Weights of a small CTC image transcriber: arch resnet, batches of 64.
Rows from block 2, named by matrix and row number. Rows with one number belong to one channel. Each number is 128 + 32 x the weight over its row's rms, rounded and kept within 0 to 255. All counts start at 0. After the name is the row's rms in percent of the matrix's.
# convs0: first 3x3 conv (model.blocks.2.convs.0.weight, 64x64x3x3), inputs 0-10, a 3x3 kernel for each
# convs1: second 3x3 conv (model.blocks.2.convs.1.weight, 64x64x3x3, transposed), outputs 0-10, a 3x3 kernel for each
convs0.9 106 [120  76 110 125  73 133  62 122 146 126  83 139 113 127 145 107 166 143  83 136 101 123  89 100 174 128 112 139 103 104 123 102 107 140 155 130 103  93 117 115 105 130  96 121 121 137  97  78 108 109 111 118  87 167 143  56 144  89  88 146  67 108 130  94  26  99  90  85 135  59 111 119 120 151 130 145 110  66 132 106  29  91 111 153  52 126 145  97 133 107 141  85 115  89  78 147  58 129 145]
convs0.10 098 [129 118 102 119 165 108 124 149 104 100  87 109  78  99 116  99 119 159 188 182 111 117 116  88 130  82 113 100 129 137 115 130 128 157 174 116 151 126 159 140 136 118 128 111 105 158 167 130 113 159  94 101 162 131 136 118 118  97 101 112  98 105  95 114 112  72  91 111 102  81  87  87 172 173 147 149 128  84 132  92  70 106 125 121 115 133 150 132 137 114  96  88 121  40  83 110  89  84 118]
convs0.11 099 [ 31 147  87 100 167 102 172  92 113 178 120 122 161  57 148 158 106 150 100 134  94 105 138  87 107 153  72 106 110 129 153 122 115 177 114 161 106 133  99 133 158  96 159 111 168  79 152 108  27 185  75  79 148  75 128 142 140 151 132 158 166 114 148 155 119 106 168 121 140 160 131 133  61 109 116  95 127 144 106 149 118 159 177 121 199 142 132 140  91 145 128 146 150 166 138 117 193 119 120]
convs0.12 101 [ 96 128 179 144 123 146 109 157 204 136  75 135 144 117 139  95 128 133  92  63  82 159 191 132 101 132 126 158 182 146 149 134 140  82  49  83 120 172 152  57  31  86 136 123 102 139 109 107 156 140 105  89 129 137 148 147 173 131  90 110 110 125 148 149 151 157 114 108 131  54  89 128 135 146  92 129 136 140 153 165 150 144 143 162  72  64 126 102 120 122 159 130 167 169 141 153  51  85 145]
convs0.13 098 [123 123 139 107 134  91  72  85  45 109 156 157  98 166 169 151 141 158 171 176 137 110  59 122 173 132 111  46  69  84 109 132  97 128 180 119  35  34 113 114 134 130  75  91 121 165 143 166 114 146 181 154 135 139 119 112 115 135 162 143 118  90 120  99 125 102 119 124 111 108  90 116 177 178 142 163 129 104  91  74 102 110 165 164 110 167 155  59  88 119 155 142 148 100 115 119 138 141 136]
convs0.14 100 [  0 150 117 156 115  78 144  83 156 178 108  95 119  79 135 143 142 127 157 115 100 132 173 155 125  95  86 114 160 166 144 104 115 124 109 190  81 163 135 135 140 125 123 127 224 112 125  99  67 161 121 143  83 127  80 137 158 143 130 130 131 148 192  91 114 123 118 128 130 125 136 155 137 144 113 138 155 121 116 154 113 173 138  99 140  93 165 137 152 157  91 110 153 131 121 118 114  80 135]
convs0.15 097 [144 118 118 135 105  67  90 113  98 155 149 123  96 143 174 116 116 150 107 125 131 107 120 166  95  60 114 136 167 189 119 137 105 100 142 137  86  82  91  92 110 113  96 144 172  75 144  99  82 155 147 127 110 124 134 145 116 105  91  75 107 111 143 117 146 151  40  79  57  53  86  98 117 107  90 175 135 131 172 126 157 112 104  88 100 102 118 103 162 165 129 149 147  59  80 104  98  52  91]
convs0.16 100 [ 53  68 130 102 200 103 181 116  82  95 159  87 134 100 112 120 127 112 129 119 110  99  73  78 106 116 107  70 123 173 101 165 150 148 156 134  74 111 164 120 176 145 100  98  99 143 100 167 121 161 150 163 188 121  78 111 149  98 145 129 125  87  97  50 129 126 117 172 118 116 104  97 141 134  93 151 125 105 114  89 126 145 174 105 218 175 129 161 125 147  49 101 129  84 177 119 149 148  70]
convs0.17 097 [ 87 106  72  68 155 102 110  89  87 185 157 100 142 113 110 106 119 111  62 144 124  92 146 126 124 163 149 151 106 125 132 133 113 141  83  93 145 143 128 113 151  92 142 113 110 179 149 143  63 149 109  37 139  87 159 121 124 138 157 126 144 128 126 181 115  99 166 164 132 142 137 121  26  75 137  51 121 175  78 153 187 186 169 146 218 166 144 178 119 117 168 122  78 129 139 146 123 101  97]
convs0.18 098 [141 104 120 165  22 100 134  77  66 153 136 216 182 136 162 216 123 122 145 110 114 162 105 105 116 136 128 111 107  89  90 132 169 103 192 207 101  96  64  99 118 184 139 161 196 104 122 139 203  96 119 170 159 109 122 122 120 109 101 132 151 143 141 138 132 107 149  95 148 213 162 122 141 143 141  87 157 113  81 107 120 141  95 101 112 110  82 149 101  70 181 151 153 158  88 140 148 135 113]
convs0.19 098 [161 132 132 110 126 145  94 117 130 143 148 161 113 126 146 111  80  96 109 171 156  79  98 168  87  58  96 151 137 111 140 164 113 155 165  82 108  85 115 126 146 141  99 129 118 133 179 129  76 133 158 128 102 122 156 147 140  98 126 140  80  92 113 121 145 155  84 116 156  83  85 106 130 165 164 152 144 121 124  96 127  99 159 166  60 159 189  84 147 169 169 115 142  78 131 187 131 109 135]
convs0.20 098 [147 117 155  67  58 172 136 120 179 105 135 123 107 106  88 175  99  90 152 186 187  85 123 143 137 116  86 173 132 163 184 155 106 148 142 107 133  83  88 151 136  97 129 147 116 136 147 156 106  81 126 181 132 118 102 102 118 141  99 113 139 120  84  63 108 159  97  54 113 112 111 106 144 123 136 133 105 111 125 109 125  51 103 139  60 102 140 112 124 140 112 130 164  74  88 159 187 156 146]
convs0.21 101 [108 181 146 169 116 104 130 151 132 172  69 108 167 112 152 105 123 170 103  75 119 142 179 124 104 114 127 142 150 106 162 127 163  69  50 126 153 203 135 113  98 104 103 106 114 125 129 119 133 161  89 120 111 149 145 171 143 138 118 119  84 104 137 140 128 113 148 126 130  52  81  79 153 146 127 136 157 108 172 186 117 180 129 151 123  71 135 151 140 123 184 153 123 191 142 110  91  90 120]
convs0.22 099 [166 124 121  82 110 132 114 124 173 157 151  97 122 140 145 137 102 136 126 187 135  57 127 168  90  64 130 139 155 157 155 101  62 148 176 118  99  58  60 148 125  54 120 197 158 116 162 111  86 148 169 108 111 118 133 118  92 118 147 115 133 175 163 113  93 111  86  87  91 144 160 139 107 120 151 171 126 119 172 116 120 111 104 145  88 139 144 121 157 152 145 111  92  74  98 103 155 129 133]
convs0.23 102 [119 109 148 131 165 136 174 163 114 141 143 149 163 166 144 129 160 157  87 108 140  98 111 103  70 100  83  61  84 136  94  98 113 156 155 153  40  55 126  64 115 148 168 171 146 130 122 103 143 141 132 124 164 133  53  99 157  92 139 146 149 155 157  51 107 128  60 122 154 126 163 126  94 107 108  77  61 103  86  63  88 121 125 124 184 158 110 175 128 133 142 126 138 105 133 139 135 179 126]
convs0.24 097 [ 80  69 131 109 153 129 174 144 127 120 141 140 112  95  96 143 140 134 164 184 153  86  67 121 133 122  81  76 120 175 141 181 143 123 121 126  90  75 101 135 196 154  70  86  75 139 132 140 127 104 138 172 179 143 107  96 128 134 171 124 114  84  83  59  72  88 152 162 110 152 105  95 116  96 142 131 122 128 143 148 149 138 167 103 178 170 112 130 108 161  89  66 116  73 157 124 182 165 136]
convs0.25 102 [118  65 149 165  51 139 130 146 136 133 121 147 110 155 170  74 128 167  82 110 119 135 117 103 154  48 149 166 104 140 104  70 139  69 127 137 161  95 132 138  35 150 126 101 168 112  56  84 166  81 155 177  46 173 148 130 176 104  93 158  84 120 161 102 117 158  69  86 135  79  88 143  78  94 104 121 152  80 142 154  91  74  90 122  72 152 121 144 202 130 148 108 178 128 125 149  84 118 165]
convs0.26 101 [ 56  91  81  93 172  92 117 121 105 135 143 113 143 127  64 107 151  85 102 133 119  25  95  99 142 133  98 125 135 122 139 167 153 116  87 101 122 145 107 139 193 127  89  84  65 130 140 122  19 119 107  67 141 114 112 123 104 128 171 109 136 116  84  89  97  82 141 150 118 139 113 115  96  62 105  95  90 147  61 165 154 157 153 104 221 153 126 163 130 134 115  98 130  95 131 130 153 139 114]
convs0.27 102 [ 90 142 147 162 164 117 144 140 122 133  94 118 162 108 129 143 133 151 106  56 115 120 113 114  97 130 103 137 162 118 133 138 156  45  21  69 120 196 134  88 112  93  68  57  52  83  69 116 127 132  96 127 170 142 114 151 134 136 121 115 112 107  98 125 119 119 159 130 119  71  57  74 158 146 110 128 142 100 154 173 144 138 122 136 116  76 116 115 110 151 136 137 118 181 160 114  96 120 123]
convs0.28 096 [168 147 160 117 133 156 168 163 193 102 106  71 127 105  57 172 121  85 207 214 190 159 123 131 157 122 122 156 121 145 161 126  96 169 111  74 157  97 110 139  98  96 143  91  79 173 154 125 116 114 121 165 147 150 108  81  54 106  84  90  97  99  82 122 144 134 158 130 120 133 123 157 132 117 127 100  80  88 107  77 119  90  90 106  89  92 133  92  82 132  96 140 140 116 115 112 182 173 148]
convs0.29 099 [133 131 138 151  97 122 132 101 102 204 102 168 188 139 146 158 110 120 175 144 111 145 241 112 106 170 142  66 113 145 109  93 177  57  65 133 123 136 158 148 100 135 115  81 120 177 141 103 144 159 118 120 123 113 142 123 156 176 121 134 138 113 122 158 149 163 161 123 170 151 128 149 109 185 124  79 187 142  89 152 143 148 141 145 160 117 121 194 166 125 171 145 144 177 116 133 152 105 118]
convs0.30 096 [ 99 142 189 140 120 117 176 102  99  93 149 131 115 109 120 162 105 135 144 136 113 127  94 109 147 115  88 123 117 118 167 180 107 158 171 191 106  99  89 110 145 125 147 152 180  94  89 163 108  85 109 194 146 101 116  98 121 120 132 108 170 123 135 128 131 155 157 130  97 186 141 134 202 115  93 151  77  85 141 119 122 138 157 136 159 107 109 142 106 144 122 125 156 137 140 107 160 123 115]
convs0.31 103 [124  41 126  69  99 159 122 175 128 128 177 165 130 195 162 160 139 159  80 102 144 117  89 132 131 100 112 120  71 135  94 122 149 131 145 138  65  68 100  89 119 165 128 145 123 132  75 138 116  56 161 100 138 141  96  97 144  74 114 149 130 158 135  58  84 112  54 120 127 116 161 160  85  82  92 134 119 104 131 105  92  87 130 125 153 191 124 183 178 126 112 113 118  59 118 139  94 172 148]
convs0.32 099 [102 106 153  89 114 130  96 111 110 111 140 166 114 143 163 135 155 148 148 139 119 120  29  70 177 165 119  66  61  56 134 187 127 161 190 132  85  76  83 103 169 148  96 121 132 143  87 128 104  74 119 137 131 102 101  74 126  88 127 147 126 115 126  83  84 116 109 129 119 151 119 113 147 172 134 156 137  95 137 113 105 131 144 190 109 141 160  95  90 130 124 119 175  93 111 154 126 151 166]
convs0.33 108 [150  84  75 129  62 118 115 128  93  93  97 159 110 121 163 118 125 149 127 150 112 164  94  54 132  94  99 123  73 107  93  72 157 100 137 130 133  59  81 134  80 146 113 110 128 150 145 115 146  81 138 125 109 132 141 111 106 108 101 139 111 121 137 116  88 131 112  50 119 128  84 125  95 119 126 118 167  99 126 132  74  49 115 135  44 184 155  92 157 128 137 111 134  92  35 120 110  95 140]
convs0.34 097 [171 146 133 159 128  97 131 164 143 165  69 115 189 170 112  88 161 115 158 150  87  88 183 115  68 128 179 117 109 127 146  59 117 141 107  23 168 132 147 204 130 117 139 177 103 179 135 111 118 209 180  73 127 178 165 119 157 143 138 124 144 176 161 155  98 139 160 123 111 199 191 142  87 135 154 129  68 132 157  88  93  63  89 140  89  68 112 160 152 104 150 108 145 135 150 137 118 125 146]
convs0.35 102 [ 87  63 132  28 168 138  91 156  96  89 162 120 107 150  96  99 123 107  85  69 127 116  75 118 131 127 138 133 149 154 103 172 144 153 120 102 109 118 144  89 162 156 148 134  59 147  72 154 126  86 139  68 120 130  75 112 155  92 174 153 146 142 101  45 115  94  88 174 137 125 155 116  92  61  79 119  93 123 103  98 164 145 165 132 199 176 126 157 131 114 107 105 113  50 167 130 113 171 108]
convs0.36 099 [ 71 157 146 152 129 158 130  90 149  97  93 138  95 107 162 138 125 167 119  95  88 155 183 135 102  91  91 161 170 136 140  69  14 185 194 174 109 139  96 141  94  27 152 181 196  68  93 104  72 151 106  84  80 106 113 144 142 127 107  98 144 144 145 152 157 143 133 108 124 137 147 146 128 112 121 137 161 123 143 149 126 167 138 166  87  61 152  59 115 150  85 145 130 128 112 140 124 100 127]
convs0.37 099 [112 139 161 166 101 117 106 140 229 136  73  87 141 107 146 104 143 156 114  55  56 141 203 143  83  86  84 134 164 122 133  81 100 131  88 145  73 130 128 102  45  25 122 130 152 114  88  76 142 171 100 105 128 139 112 111 141 130  72  84 124 138 195 142 143 132 135 113 134  92 155 171 114  91  94 135 121 126 138 140 114 137 117 130  95  67 151  85 144 155 148 125 144 169 160 142  82 108 157]
convs0.38 099 [150 156 114 152 142 119 135 122 194 129 122  57 140  88 110 152 152 144 161 168 160 148 161 149 170 160 146 177 128 125 147 119  73 128 110 133 160 111  77 112  46  23 146 133 129 117 139  87 134 127  82 133 126 105 127  85  60 118  74  75 127  97 115 150 125 102 157 135  97 100 111 151 123  67 106  99  80 120 103 107 131 125  73 107  93  76 154 109 132 166 131 116  82 166 116  91 109 105 121]
convs0.39 099 [164 148  95 129 121  67 168 182 165 202 111 131 211 180 150 136 148 112 147 144  87  92 207  96  55 116 113 117 106 130 122  38  99 133  76  62 145 117 136 171 133  84 149 118  99 195 167 159 106 186 144  77 145 144 167 107 131 143 124 102 176 151 128 184 123 156 137 113 105 177 168 148  67 129 117  81  98 128 100 106 120 123  91 129 153 106 118 200 201 144 174 147 141 130 133 145 147 157 169]
convs0.40 099 [185  53 113 104  85 157 105 172 122 130 139 140 141 149 110 153 128 128 125 131 128 158  99  98 155 102 121  81  64 120  79 123 176 133 174 165  80  40 105 104 121 198 140 153 154 117 100  83 157  93 108 149 165 163  80  69  99  86 126 141 122 168 137  66  34  81  84 117 147 124 159 120 140 125 105 166 133 107 152 118 147 129 133 139 148 188 133 167 140 102 156  80 101  96  79 138  91 185 164]
convs0.41 099 [130  30 130 129  52 161 145 172 144 158 144 147 125 159 155 129 135 137  72  99 124 132 106 136 141  78 107 140  89 105  91  84 127 101 149 166  93  65 113  71  77 147 159 178 184 104  41 112 156  11 153 142  74 158  88  79 142  59 103 160 125 176 148  88  59 113  32  83 141 102 160 141  80  85 112 105 106 125 120 106 106  84 114 133 125 184 136 169 183 124 156 118 142 144 105 133  95 166 147]
convs0.42 096 [164 171 145 148 123 164 130 112 157  76 183  83  54 171 122  80 109 112  76 129 153  61  61 165 111  73 115 144  98 105 142  65 119 141 111 115 137 154 151 126 125 148 119 108 113 120 121 149 141  71 184 167  52 155  96 113 130  85  92 119 124  91 119  94 137 157  64 127 142  67 114 152  91 114 183  95 127 159 103 110 132 104 107 123  95 154 137 123 160 155 106 159 141  92 138 160 103 116 137]
convs0.43 099 [136  92  83 104 159 109 121 138  98  82 106 119  71  95 130  96 131 182 157 183 134 112  93  85  84  55  98 144 128 127 120 139 130 165 164 105 178 137 139 130 140 141 123  99  77 148 154 123  94 150 123  96 144 131 156 103  95 105 121 107 115  76 107 112 111 100 121 128  99 109  89  86 131 158 158 159 137  87 125  85  56  67 103 118  90 139 167  95 121 136 115  78 107  85 128 129 106 106 122]
convs1.9 090 [134 129 109 172 111  94 158  91 128 135  99 134  86 108 154  86  97 131  80 104 168  99 128 172 103 136 134 197 180 140 138 133 139 101 169 169 148 145 167 147 122 141 152 128 130 154 140 129 194 110 146 159 106 125 146 158 169 166 131 142  91  86  76 153 146 129 164  86 122 111  54  91  80 149 154  94 154 144  88 145 146 106 154 105 132 182 132 182 175 102 185 121 120 171 152 139 158 144  96]
convs1.10 097 [125 118 118 123 132  95 128 107 100 116 120 148  50  88 137 125 118 152  85 123 157  88 125 152 110 157 154 156 142 152  77 114 116  86 134 151 145 139 150 158 139 154 123 138 138 130 120 110 153 103 129 145  91 135 136  99 134 101  86 112  85  84  73 141 106  98 115  81 102  84  81  92  70 137 183  78 150 174 101 156 152 134 157 127 168 157 117 143 151  92 131 113 109 106 129 106 170 116 115]
convs1.11 101 [187  59 217  91 167 169 120 175 102 143 146 169 124 129 117  58 100  80  84 141 104 134 144  74 168 178 145 172 145 134 166 146 130 118  99 103 162 104  78 154 151 159 142 105 146  78 154 158  35 164 113  91 128 110 109  86 121 101 123 127 128 113 117 131 117 148 115 171 137 141 139  85 154 178  90 174 141 127 175 104  97 161 114  94 169  89 139  75  99 138 179 125 153 111 100 130  73  76  99]
convs1.12 106 [154 130 121 161 133 139 103 103 137 127 151 168 165 148 128 190 150 141 130 110  95 125 131 110 120  88  83 133 138 159 152 160  83 158 177 140  96 153 156  87 133  85 184 207 136 145 114 143  89 104 152 103  96 136 100  79  61  87  85 116 169 135 122 117 109 118 121 115 136 153 166 177 101  99 122  92 100 128 108 119 140 102 105  88 100  64  58 126  85 110 134 113 129 220 166 149 189 154 142]
convs1.13 097 [108 121 116 100 126  87 157 113  95 151 182 167 111 112 141 118 120 134 145 133 141 165 125 136 107 139 131 158 169 140 150 174 157  85 110 116 124 136 136 175 208 181  82 100 138 108 109 149 149  64 159 151  76 146 127 124 124 145 123 125  97  87  94 127 127 118 159 165 173  99  89 133  92 112 196 116 170 164 136 217 178 147 146 157 173 153 112 144 127  94 168 155 110 138 151  88 119 118  74]
convs1.14 095 [187  95 167  88 131 189  69 163 135 188 171 146 173 159 103 128 142 106  75 123 141 118 158 111 129  99  72 168 101  83 118  94  85 117 100  93 154 133 136  91  68 101 138 105 131 101 121 140  43 137 128  90 158 127 156  82  93  87 102  93 135 110 114 169 118 140  86 138 135 158 155 139 109 143 113 129 125 146 118 114 129 110 131 136 148  64 185  73  41 158 167 110 151 149 126 114 129  97  92]
convs1.15 102 [132 129 132 106 114 140  84 132 155 119  65 119 167 178 150 191 185 126 136 107 141 144 129 123  62  90  51  96 134 120 124 142 141 167 137 102 183 148 126  89  75  88 171 150 114 117  91 167 154 140 149 128 167 144 124 110  59 117  93  54  99 127 105 152 159 100  78  79  80 143 169 153  79 120 139  74 134 185 123 130 157 119 121 144 113 118 147  77  69 118  77 110 104 167 130 113 182 190 178]
convs1.16 097 [ 76 117 163  85 225 176 176 169 108 175 189 166 138 120 117 104 110 135 119 132 122 165 127 132 129 150 167 210 126  97 153 102 135 102  87 126 174 124 106 165 130 144 145 134 138 121 166 157 143 206 142 147 141 108 101  84 133 123 166 175 137 123  86 109 136 145 158 167 150 152 121  40 126 108 176 112 159 187  56 137 178 123 106 134 106 116 125 102 148 137 204 147 112 136 138 101 115 115  86]
convs1.17 099 [150 115 157 134 195 107 122 140 137 114  94  83 123 105  59 115 145  83  99 123 128 113 108  97 128 126 170 135 105 136 135  86 125 145 114 117 117 103  92 143 119 112 127 111 125  55 137 150  95 126 134  93 108 143  78  86 114  73  93 100  96 104 121  89 124 127 125 143 117 128 132 103 189 174  82 197 183 112 161 140 109 156  60 109 119  37 136  66 109 120 142 115 125 137 127 113  87 113 157]
convs1.18 103 [ 86 140 165 151  97 166  92 112 185 144 112 154 100 140 179  75  94 142 149 130 117 118 131 145 130 157 118 193 142  89 196 178 124 131 148 145 141 114  95 175 144 109 149 151 152  80 146 162  70 112 165  57 128 157 104 137 136 151 130 136  84 102 115 131 157 146 163 118 162 123 103 109 103 147 137 130 160 137 172 143 107 117 101 109 122 132 117 126  92 108 146 152 157 127  76 126  88  62  61]
convs1.19 102 [142 151 129 148 119  92 179 175 167 112  93 117 128 116 106 137 139 140 183  94 103 161 113 104 137 139  87  88 155 162 107 136 178 151 115 121 162 161 136  97 138 150 114 115 118 124 100 139 184 146 152 162 163 154 120 112  63 131 118  87 112 130 110 128 142 109  92  65  52 152 119 106 103 134 141 118 170 157 155 180 165  97 131 151 144 107 100 131 124 125  66 108  95 104  94  85 173 170 143]
convs1.20 108 [156 147 140 136 117 140 125 113 140 109  99 152 167  75 107 171 157 142 132  84 101 156  89 135 122 115 110 108 133 135  83 143 167 169 115 168 132 127 101 125 173 151  58  87 115 148 119 125 150 101 121 154 154 121 125  98  87 137 106  44 144 116  78 142 127  78 128  87  84 127  92  37 121 105 132  77  99 106  73  97 117 109 138 134 106 103 134 134 122 116  96 127 132  69 112  80 178 158 113]
convs1.21 096 [171  98 108 137  98 170  80 127 133  83 141 164 165 168 159 187 173 153 126 119  82  88 126  77 104  94  90 100  97 112 145 139  71 127 162 140  71 140 140 114  97  39 149 181 133 101 117 125  26 106 145  77  94 118  73  80  75  61  91  94 129 143 117  98  55  99  84 117 123 141 173 175 118 153 159 141 117 137 135 129 122 145 109  44 151  47  57 144  85 115 142  89 111 173 170 144 125 123 121]
convs1.22 103 [180 177 141 158 104  78 112 127 174 137  80 118 117 122 120 102 127 144 177 121 123 163 129 132  75 110 102 127 167 142 131 155 180 208 137 128 180 175  99 147 187 169 132 111 131 111  70 109 105  99 134  60 131 158 119 134 106 141 103  83  76  80 112 164 177 158  95 101 102  91 106 121  71  92 146  87 125 153  91  98 138  99 118 153 132  99 103 108  45  57 128 144 161  70  83 102 123 118 122]
convs1.23 083 [ 63 117 147 123 196 143 117 135 119 164 139  93  78  90  59 100  78  69 134 117  85 159 150 125 133 139 136 196 176 155 163 120 127 108  92 148 165 149 144 151 135 141 127 121 170 111 158 108 139 162  74 110 134  68  97 148 188 123 124 125  77  61  86 153 143 137 160 139 110 127 104  44 126 117 147 160 144 171  83  70 151  99  63 123  63  91 158  91 130 127 161 157 142  95 116 127  65 115 137]
convs1.24 104 [110 163 169 123 214 154 152 137 125 163 193 129 198 144  76 158 113  99  75  69  87 169 114 101 158 130 156 192 144  96 166 141 141 139 125 141 155  81  54 194 182 136 143 160 149  91 152 186 112 125 129 108 101 114  49  88 117 108 144 116 138 130 108  91 130 118 173 213 156 141 120  99 153 132 172  99  75 153  80  84 138 118  35 113  38  84 143  41 107 128 197 192 142 140 150 152  70  96 120]
convs1.25 102 [143 159  53 188 105 145 142  56 153 138 131 160 176 169 157 199 136 154  93  89 114 108 159 138 124 111 108 156 155 140 123 147 140 123 152 120 139 184 164  45  93 120 117 125 116 194 109 144 189  95 132  98  74 105 171 167 151 119 106 142  97  85  89 169 225 174 110  65 143 139 138 157 105 167 124 102 161 132 107 145 117 120 144 135 124 131 102 142  93 113 165 157 139 174 140  97 159 162 129]
convs1.26 094 [126 134 175 133 193 143 122 158 109 151 159 119 174 158  64 122 140 104  89  81  96 155 134  98 165 156 189 171 129 105 170 140 154 157 125 127 137  84  62 170 170 154 128 101 118 102 142 170  99 137 145 102 113 130 101  73 120 103 138 148 136 117 130  86 106 115 137 180 163 119 125  83 188 146 100 160  93 146 132  70 138 153  54 107  79  40 134  22 110 124 168 169 142 124 155 143  52 117 156]
convs1.27 097 [152 105 148 101 131 162  85 113 150  99 149 178 181 180 142 160 135 115  94 116 106  96  90  90 148 138 119 147 114  85 158 179  64 154 154 141  51  79  91 119 105  58 185 178 152  94 137 140  57 116 149 109  86 120  87  85  86  76 108 116 149 148 177  95  66  98 114 139 144 132 150 190  93 125 161 113 104 153  91 123 145 138  81  76 132  52  80 123 110 121 161 128 121 200 181 179 125  97 134]
convs1.28 126 [127 104 103 113 106 120 102 109 104 125 120 154 144 119 146 128 123 151  77  99  78 111 111 117  99 101  93 104 109 140  90  95 144 136 104 151 114 119 101 115 137 116  92  98  96 103  88 129 108 102 129 108 124 110  83  71  95 113 116 112 120 115  94  91  63  55 121 113 102  95 100  63 112 113  93  76  84 109  93 105 135 176 155  96 152 139 106 170 160 127 122 109 139  98 102 120 128 106 100]
convs1.29 088 [150  99 132 100  90 156  65 124 144  72  99  99  97  93 115 123 101 103 137 144 113  95 110  94  84  63 100 104  80 121 160 105  59 158 169 121  95 134 136  95  61  91 160 143 106  68  96 134  23 116 123  49 125 146 111  53  97  76  44  78 118  82  89 128  84 124 104  73 122 171 150 146 143 191 166 160 181 124 164 138  99 155 137  79 136 115  88 139  87 114 116  76 110 142 105 123 143 125 137]
convs1.30 093 [138 137 159  92 148 128 138 154  94 168 163 145 142 111 130  64  42  74  68 103  87 136 138 117 106  81 109 193 163 101 186 158 124 113 103 103 182 130 106 171 186 159 149 161 175  77  96 169  99  94 119 111  96 105  81  87 123  89 142 157  97 124  98 135 126 145 109 156 156 132 138  83  79  69 122 109  80 144  93  65 124 130 132 138  96 107 140  66 118 146 162 161 167  85 107 118  67  85  48]
convs1.31 095 [ 62 189 166 152 214 105 146 157  77 166 149  90 130 111  83 104 136  97 144  70  76 155 109 151 117 146 146 171 146 125 135 125 155 116  72 159 159 138 134 154 138 152 153 134 138 143 196 149 169 144  86 141 115  61 103 165 172 153 150 116  82  50  88 149 180 149 164 129  57 125  62  72 142 135 182 135 149 181  82 109 146  81 101 151  46 123 144  88 140  94 164 170 136 109 118 123 101 138 129]
convs1.32 093 [111  98 120  84 103 132 123  79 124 168 164 140 101 118 123 109  90 111  90 119 138 130 134 160  79 123 147 161 153  75 175 207 137 135 137 100 140  93  93 190 198 146 134 109 107  57 113 153 103  88 140 129  65 128 112 142 154 156 145 151 104 118 124 118 121 123 142 154 173  98 101 136  68 116 211  74 137 172  83 163 171 125 114 138 143 132 130 146 122 108 172 130 133 137 145 150  89  73  81]
convs1.33 090 [132 143 102 174 119 165 151 116 148 154 107  94 176 143 125 197 127 137 110 133 128  82 122 114 118 116  80 131 122 121 127 126 141 165 189 152 156 148 174 136 107 119 132 109 119 124 123 142 146 141 138  80  92 109 123 122 153 137 111 115  74  84  71 129 141 127 149  75 131  78 117 147 127 190 168 154 218 135 134 183 124 164 197 151 180 169 101 172  90 103 133 119  87 193 138 119 168 129 118]
convs1.34 108 [146 125 127 134 105  82 161 103 114 117 107  97  69 149 161 103 119 155 201 157 124 136 160 144  86  91 107  50 120 171 161 112 174 187 175 139 128 155 147  80 107 144 166 129  98 132  98  80 116 147 154  84 123 152 129 142 134 106 116 118  66  87 116 109 142 113  80  73  72  99 123 129 138  98 125 114  89 124 130 113  90 154 124 153 138 131  92 162 108  82  68 126 136  87 131 137 102 124 185]
convs1.35 096 [ 72 177 152 127 234 152 158 164  78 157 182  96 128 119  90  92 139 144 100 114 100 174  94 106 145 153 161 154 120 100 137 109 150  92  98 157 137  83  91 156 141 141 128 152 159 140 176 150 154 193 131 117 148  95  96 124 156 148 183 153 119  98  90 122 142 129 153 158 127 123 114  49 175 108 154 165 161 173 108  94 148 129  44 125  48 120 134  70 138 118 192 163 113 124 133 116  93 133 158]
convs1.36 105 [149  72 126 135 112 161 101 172 128 164 153 150 150 144 110 141  94  85  72 114 160 105 132 134 118  87 110 190 188 167 119 117 101 101  83  51 203 204 154 139 128 116 173 160 107 128 112 110  59 134 112  24 131 112 135  82 110  71  94 111 116 119 124 145 104 158  97 119 134 158 187 158  93 100 111 101  91 115 126 103 124 102 119  98 138  98 107 129  97 141 181 162 165 186 168 115 150 167 138]
convs1.37 113 [162 103  97 132 107 154  75 125 119 153 164 174 185 167 144 164 138 145 106  97 126 119 146 139 118  97 125 141 132 145 161 140 115 140 146 124 132 171 147 109 101  93 195 182 132 139  96 122  39 113 139  58 118 137 146  91  85  96  71 115 127 127 102 206 123 131 116  97 133 139 166 156  99 107 115  84 109 153  94 123 142 125 147  99 152 117 107 152 105 136 191 145 143 210 177 138 171 163 161]
convs1.38 112 [145  94  70 109  96 108  92 117  94 118  91 147 134 123 139 130 108 136  76 114 121  95 115 110  95  83 100 138 137 143 105 123 147 108 103 132 159 141 125 129 127 118 101 120 113 132  95 109 128 104 120 108 109 109 168 140 144 156  93  96  99  75  92 160 118 110 137  75  92  80  78  93  90 110 100  92 106 133  86 119 139 139 161 126 179 186 118 175 163 113 154 142 156 152 138 117 120 111 122]
convs1.39 092 [160 116 149 142 108 104 111 126 139 101 101  89  86 142 130  89 116 129 182 165  79 151 154  94  69  47  99  81  68 133 180  98 135 193 191  97 145 184 181  63  91 149 167 135  95  99 101  69  55 143  99  60 121 149 122 126 106  93  85  77 113  90  86 128 142 127  80  65  49 134 132 100 172 169  98 141 143 109 123 116  57 145 124 125 132 109 102 136  86  94  70  95 119 113 117 124 113 120 171]
convs1.40 094 [ 66 146 162 166 160 120 147 118 132 190 162 105 123  62 107  88  90  79  60  49 113 140 114 152  74 110 139 171 132 124 139 137 142  97 139 145 141  90  91 184 154 151 164 160 163 137 170 188 138 131 132 108 100 105 106 142 162 162 148 142 100  41  83 142 153 136 198 183 170 131  48 122 111 168 188  80 168 184  45 142 137  78 125 130  63 149 160 109 145 123 203 162 143 139 129 140 124 101  56]
convs1.41 093 [ 79 172 142 175 142  81 147 113 109 165 113  93 147  69  96 123 111 104 136  84 122 150 109 152 126 135 140 145 141 137 129 125 158  89 106 146 151 135 137 137 160 147 109 141 144 157 175 141 151 126  98 151 115  92 115 192 160 135 141 117  88  84  72 160 190 154 152 135  71 111  59  73 134 138 143 102 138 154  89  93 127  39 107 151  66 143 146 115 141 106 155 166 162 106 134 116 128 139 107]
convs1.42 119 [104 138 125 135 132 138 136 149 125 131  70  73 163 139  53 156 144  94 194  57 124 186 132 116 140 125  81  65 119 179 103  93 151 144 131 124 140 161 145 103 113 115 133 125 125 162 123 102 186 169 109 165 168 106 130 142  73 140 121  90 120 140  98 133 124  79 118  97  73 133 119  91 116 131 134 128 144 129 112  97 124  43 133 154  93 150 150 141 143 140 108 124  75 130 133 109 146 146 126]
convs1.43 103 [136 113 110 153 134  73 136  95 114 101 115 147  69  83 119 123 132 156 103 116 160 111 115 149 123 165 121 141 160 156  93  93 123 112 140 160 141 150 168 141 141 132 133 123 119 142 133 115 167 106 133 149 104 126 113  91 110  98  89 115 107  88  70 116  96  95 115 100  96 106  82 109  72 145 170 105 150 152 106 147 142 142 150 133 160 158  99 153 131  95 144  97 100 153 129 105 166 139 133]